python train.py --crop_scale_min=1 --targets=["small cells"] --num_classes=7 --norm="layernorm" --hidden_act="gelu" --qk_norm=false --moe_every=2 --mixing="cutmix" --residual_init="none" --adamw_weight_decay_other_params=0.05
Rows from block 8 of a small image classifier, named by matrix and row number. Rows with one number belong to one neuron. Each number is 128 + 32 x the weight over its row's rms, rounded and kept within 0 to 255. All counts start at 0. Numbers have three digits each.
After each neuron's rows are labels from the 100 images, of 14976, where the neuron reaches its highest value: "peak at" is the part of the image that holds the peak. Only what is clearly more common there than usual is listed. The data: simulated stained blood smears.
# fc1: MLP up (model.blocks.8.mlp.fc1.weight, 512x256), inputs 0-255
# fc2: MLP down (model.blocks.8.mlp.fc2.weight, 256x512, transposed), outputs 0-255

fc1.308:154147170068126180146153150114136113163132126114231141168125124058095116121110112103136127142112136108174171135114114140127163167146115103088162144117123040090153111125114147176113108134155083071137128132113168112042149178145160128156188173156145084131173189070091160094158105065110140102115131118121160139134094155156090120107147057142110153147142138144104106212099119145115129131144085120130072110154123114163120115174155087074100149050135127099150167116083123072127195151186171157113136163112189158099063131139139130087143097153137104138141117152083129096126077123136094079158121145155105120189113195196083107123144126135151130110111125132166089068126146167153116148096086122169189111121146121158128124146149132104143137144101076241150118112111141141170097115113083
fc2.308:126106135102064066097077163128147166102090150135207202113145114147118077149138105174103141187150133139137124162169147125087098129163087075101103128169147102152091171121154142104059116103168136180088136118060109169182081104158158097161128099104108140090134128119092105146077102084110180100130127099119159180101102100124075166087145063123109127107097147178123158144172125166109173159143121099127127180124112143100170176139124200215131087095124114104122100136121141139090100148098139121156162135144091076101144140081170136141167113116108115145088138149159087113209093117133176113190157144124165124089143060079152110122075138143118139161083115180117105128121127201159122105080141151182104106121166157085166096130154170159094098172159141167126153149154138077130133070112083
peak at: middle right

fc1.83:155134091157135116121130090102187172096180168137190205161156099117140114101093130110105098171118155098153146087147114146094170121124120134163195140140122179166120095077121164177083144108141106094140141129121153087059165204143141128113140091105144057128132086145135090126074131186150137099187095131127132149055100143051085042157129120131155122132152119123138112184147097106153121144123087127101033115087144101177156134136134129101146087102167168138074104152152131103156121131120103143130158139132094125105120099137140136102168131113139111112146093129115238175095057134108153136177085101138108140182065116132171143127074129159163154160128061097110134163134122102167118158158153071109129138136144092154154151149090107168075124145172188132114121129169106189059136115172146
fc2.83:127106153088094144186122166127131174123156173063190122149133122114115174219118116138116130163139171150113166109173111126136161145065148156078097117103111067067174180085140117109150128150115103093135215141140123084181142156109167168153147143168110130154083092127140090110172163135115150117091173090128074143196183151130147180165120158165103141157153093055117115105163064145124151173156076051135168124114082145074138085110120161083123191100177093143161097138123144111095080080111150087066119067134085145153128119151133134078172096114101112160141126148132090076120110157130134115110139088134114157107194141141093154140162153096142124139112115117137154162130093088148119132140157157112170124134161089120126056049163154092104130100086094104095144107110132115154095172072134
peak at: bottom centre

fc1.236:110172066141152202163123132102146136065144117119111193175154101123117180101097138146106092096120179146145158053127120123125117118176153125140120142133096123201143150097163109113083112146150131136195142113141141120154096171085088149174138169173164110155206186123145124140123116067150110148086153144132092105087119089133090102148126124087140136127156128145119131110066106166154160094108117110103080111154125198126109124159187155081072091097128156118091144122057145156104083106177128162160155156093117127149115094091038152152218155161108093142100086121107057152111086123100117066083134138156164099175128165126136081111105135154161143146073138131103092120074125069150088129123100142152156112068132108175183154143174082097157138124089103118149115144116095124139117171203172
fc2.236:145147185161118129076128082162103181144091107138151126163178172163125093124140172158125122126103083147170126140200098088055186171103118163133074113168106072123137152106143153111106093127111129130149135096128073098157088139138128109156078149169118150053085154134116122104134110122104105152154131127079162143151129084122162130143199110118156148175131084156150156101127074115125124184198121113159093168113120090111099191124185123167162165135102137142131136173103132115048142092110206095115124129142149106077099183146105066122093127124137169091177127118141139121118147123126099154097155168145114136152133142119123161099118174061098098174192189112150085138168147111119130109038140097103156097110131199117041104072137164137107078090098136086110128174112189154120145106115179
peak at: bottom centre

fc1.164:181152142131146119173134112149145109122061181140140151110090118122081148130117089114159118122134149133143174071122107085091136113166075047112116082144123128117127105155118099154100134093196160181148146179152087079181094197178069118164171136095155166171076188141127146061102113092123100179167190129113102135149113169182141151142094106089086137154128164102105146117121144155170068108057156137149167192149154148128128153126167144106102178134102137129096199141146120138098150136087113053100185126176116098127139156108134145113126110085128140163154125135107134159152112140178204131070106126155104088133099111157089116131137114185099101106168141131058091108116104122102131092140138073067117077055164125130161130179195149131131120084119103161102077128104098148087114115085104
fc2.164:112124126113121178079105110120142137102107095208167134132112118153127165202104133131118125131110067193153116124101148139155119159159155105102098144113102068132086134124212084124148118154124124102102089025100115140127075138122131134084126137151120144094115125063177064145185144087128093109087110153100140152133107147150103153142144140131123167136195157186116106153139125162061112135142104156158152113086123195152131107141061148122126192149154110085136120067094154109108204145127074170094070188033171146079094118095109150118165168106174106089124144143154195062184095117112133150109116144147129152128173131160116148125078115100108117101070110112115106177143118150149143115162110113109125164146101139122148152122135133097125104192136188115090183055117115130103130066161171
peak at: bottom centre

fc1.483:178153182165099133139148116079104168131003095125098139154185159150090150158177110160154062088159168127171138149136085122110083109102141098087170169125113105071150114147104159153102097172072146131093117154159146112146141187119145079148174100146148108125165087104180098153136044166114168072191114110136116196087129112172142178201135084149113181118164141095143092130108180126141090126176126127107137100100104098144138070124148190097140107139165193118113113118084156122146145136106129143125112162164124101130098119060073160138126145158119167176078110112159093093138117082147116058139123118189110159113099129114147130134087094073152089164156143108146171162126103124127118116101097127178122129167141107166092140132165127185114068111139144133077180118087087152137097102139116
fc2.483:085133151102146101073145132108080127154174203090157094064066083118189142159107147167099135155115114137157084194120139111155211108128067112107172095130154099158098164144093116155199145117127159156101170140132123121185153114145181182154072140132137127151083126168094095136161135125176120118119091079142086140126135125116153112128087139133159097145123111149079097127173079106071137139109155114102133128175125131120066145116162115125089119096124173163144122122148072126106134092098150110109164138127155138138121127139086132113161081117165178128112074118133067113034139200101137157141194099132139039115138131141044130113084103129100130131119159147075131114112143121098156137068125090127141108130112170133192166096064124086088169148115166111173152129207138125107154204096153
peak at: bottom centre

fc1.233:061127201118158111090131086094169075086113078150089158147163086154092142110124112104143130115125108137094172043133131114112111141079065026189161112170094145163147117145115126169127112190116145071168078123060123136108154130132133190140109114147115059113076157091151144168159132093149115109129168115222111110156134106107161111100163099116064137097124145162167149122140143091162086120081081117116085196132123127076164069089140197120180115140157175127184153180162106122085172122103138148121123113097126080133113129120167167143163123130135114122090116141133101151128108131120152168169114127121133118136154152060114061109113166152052107109107091123175162103112163125096153073118144152135122121120163175119098115141161133135154113179132143143173197168099102126157149163162151
fc2.233:123159135165103209162108122118126130128106182153129078090056081160172105203150139130151132137096122124176116137108149127121128111146097117142087153162136083159132161074168109145168159123116048184103085174149125109110165167160117111151110112117065148134143104108155207156128067168132150128107121205136234127095128130187167153170051130153108151122161165100106106143119143190167097144093118149175128092167092131150105081156134082141096124093083119167129131142126116153119105124127113157107073146105131115121139127097134148107111138147093159115100152076071186072134139124082128100182164136150119169125134083150177113152120135143090112119128097047101207154082161196156091129136193109102142104147132074141136054103125145147114107121092122114113108111143102073141104154071162
peak at: middle right

fc1.57:159168138181111173159122142127158169154119105105183066138123118102114134126132150094153172068110140083129134111127156147134147149124144136115164173101126090136132116090159135193109129070140093134150095142165130087128129086116205129053129163123080117123175105128093107094114131128134092163125062123117153113066127136110136119133148100165141130124141119154152094204131135182152110121134056095077125129137152141049177192123152098137156126095140167175120094187108107179118120130098135120211105149106106070072126144110136151140099124193117061201130154115119091122117101139148119104078132140134084136149068204203163103125094103118120143089156157102130082190191159102149137117149186077197098145138136135129154151142129140118153084185097178104148158141057130124124076097070083
fc2.57:103182141104080112155107167149077140155130125159134128083125132146105129113080114159080076115123102119158112092147129082128124093149045178156091103138152174098126151189106138099145142117086170166127139143105126165107072115111140065163131146106127103142130145149118128142151075208121130166142185106181107196141121115155160125149141102107127156069126126137115146104138104104144186125140225099170101157097166140122104167088176131111091160178092104107118148096111169122150152136128134073078160163104110195181113089111096132119079166112116141116078124129119185112163148106041103155166161120169196093122197091042127103133174147142182109133082131138127132103101130108089189121108158160123113089132119118155129137107147063085113179094159097134117100172103217200129113121123142
peak at: middle left

fc1.20:130108132103157056154169150169167125123113159133127086075124142119148098085129146160180086099088162123164128140154072165135128153143098109183081099163106103163119113066111113182077155201136118115078117142113132154103176098127172089167127171089088067154153130118213151070095175154135158191124127073140179183177192111089145115140120121172186103112124130140143158166150135136076089142113128163106145154109108099110122097119017139101100137129129106197082128129161098079148124143176128150141147076121133174114103119144152121111093126105126129137164137133168142145181131087147123107147130123100138103121082178128186166150095119078104140152117159143093107087078096172182190134194077158130146106103109087113116117104090124137137139113093192079165147164073166113072141133143101
fc2.20:123135123132161154135126111105092167114114151079060097177150077144108163112067095121155142127108135147145081114085186109197101143204123176154180127161150111162148194126167158147091098097140140122135093104099154153127156104133027151037145072143066155165074147150141120134102145127154124119113142132180113148158141129094163163143123142127142119119107198160186171122097141130085174109145151155123068153120100117123157087135081071108147106133132163168145122132089125166133097102121133158113129111203168106103198118133122146121116141109120044118123089113176146094115152122074159152099125135122176117198143107147103154096142114099184092128186132109132105143101107090125161122082109087118117152159163076175168076141130082178151176073120106105164088085105134179131197069116142
peak at: centre

fc1.185:137177186081180157159097137102160111129109142122149130161095149099115138096093097142113097163144123157157161105110117050108169126180108074118108109093138062061101133114122075145124136127160176173126119085069114090117106142157056156125149129104137148141142197060180129102116109065071128113188141116155187169182098151121151191122110068161094122126118169098118144137126151163182170157110169110097139173149138138134113061153109064131090128142105169143178113103090164134126132081132106100131161137141125143099126141180105144108117163116109151154086159159125104114130109116154126155138134150140077170119062200198113124157092192144150132089084111124076099127186136166174164130174112102094117133081097100147110088170058154117206108101124092166093123130186112129123121123124070
fc2.185:121142151119127098103131111051134128178138075129155189118083152064078128202107129160175105157101120146153107083132120210158144186113077108144125153151122086145184164156175108061117171132140089111146100095077092159132121162111166152177131114121082127114129125126091075118113140043123099080133138119148126151109102137142126175100138080130113168083153126153083146145107120209095130150155104165129183113131097141144156123184109210159074091100150097069153130144089173108087122155141130150210100177072150104144134185146179092137166113048144099102131164143147168090171099055148165115137157092188134172129161141100139157139086126117133130142082081182118096129116126102204139115152144128164150147111143134103100166130127165109134124161111144106136119073107114104159112089122100
peak at: middle right

fc1.380:131148077114128128130177136132135128171177100130115106150150108199126184130141122107182094109127109134108133031103144144111150116120151115113145182185139116162105131121149098116118135102139142121169159169114127127064160100161111138138078151149131107125148066111117149127109158137162096107119166083158120122166140109148127117130126083140160118149128086185140144105121179126200102170096139085024065113108141161067118182126120165088116078095172124097167149149213113128098142204127103125116143155151114134151088113165152121150156098113051115180081105208153145102125139145149088141073112108161130116083088115162074115134126148129089114101153149074144204075112089172131189155125078124139067069170155078066148183158116138148134074079160117135149128165112108073152108129118172
fc2.380:058102076134134179118135121109108085097197140178132111145130119197162068167078189121128124139162086174124139062094141086142147104124097097129124159138134126099127104142143079161150130169133104121093140069137142150116126184174139135212118166072143149115160131151130105143106126138128128077096128125146148159152194169134096104097158096125129079140161172101145117181116152060079158129162094090166109137174135126082144114117133181147145153110103139089085169184136156182147053179092144122158182116129103130159108080126090192127072056144049149160127115173151115144115093099147112125113157071197152085144133106152127146189117155129110085189166117164163175146078045140152120169138100111100103123127124134138093093142128119125110167159129139107114098153111106122141072158066138
peak at: middle right

fc1.211:118135156104090088080137119160128080143157099065171128193192099122192087135147105107133160083121052135109160106199101071144105069111111174105196153131106135171139147124104182127091129084141146074119084148120151092125142134124091123150093163126106074144120202123150171118136133159150106106137120084153109184141143096157168083122153103113127114126102074093121097173187169157190069176109113127149096072125120212170144148055120132081166101108161139162116105148146146154137164100113127183122160140198164125137100122156195114123136155191130120156127092103083189103139034148166077093078148140153142115108093145097135126135096153106101163165104142105115152133139109126158142101141170150064083120110138125140102126143155182134115090095152120152128083105122110068100117153164125
fc2.211:047153123141161192149128132129159158139109167188147112119133103111115173156118139176102112174060149147099096122080115110155148181133138085143115135172186093103103105149117079201077169151180037167142163129164043073146169112118188115138108138109108193100128142102158046132129165153148155132122176055145157071161129185140141116119079113109166109117130156109120127108141125114085128106095106086152122138157095183138126160141123142106110151129114134136129186151174176097128200090125110132173161141104064119169110118085091212103092051119106110124094133147143148125150119086135076140125122126117164124127139098144171077116104112157115116096096138096119180132124112156112165149081135115160159064103113146108110121130110076131113152134129159164134149117150056149116107129071211
peak at: middle right

fc1.234:125057164089088074152149146168079070090138129155187128128128127179124159103141153191115114070142111100158134175130126116181137131138113084150164159120161139149084162116100133159165219120103174099100161152123164095109181117107191083137123158130109108135094179114113136128101191081151128139076132161122155134181136138113106137094168138068159076127138191213127139130116211142128095125161163125094113110124133200138108132131075152120185074155093118154101133152081073139115118102113118139166079167084139132109135136067102115119136090143112075105140067123124115076155125053101145117137099084132138143085164133109174151155058110077180145135136082132164164119145122133108140140139124185189117083084171106079089128144052172124084104129163120125143120118125137133108118158079104
fc2.234:087133068116164157133167149138129150145148057120078128139110081113135095112109108112160161136162149158105189144178113124086069135143196125084088125187180158126080067156138094060163105154175048208139101107094116130211176096134136146087095125101109161093159094142147127104137100153109133165128128145110096136127117095151166157180144128130136126108125101069161096129109174133150143101185110111142134130151160145081119160148129068138048136117123180129098145131122174109140128124134183160077134046075160125092072101127136140174098159137140169204112085098130169159129175152180093082066163173142140097090134116165063136138120140122110098121183122121102141147177137123141091108155116142119124173126092117157153184107101130105200156138091167122084130094117087085110169133119141
peak at: centre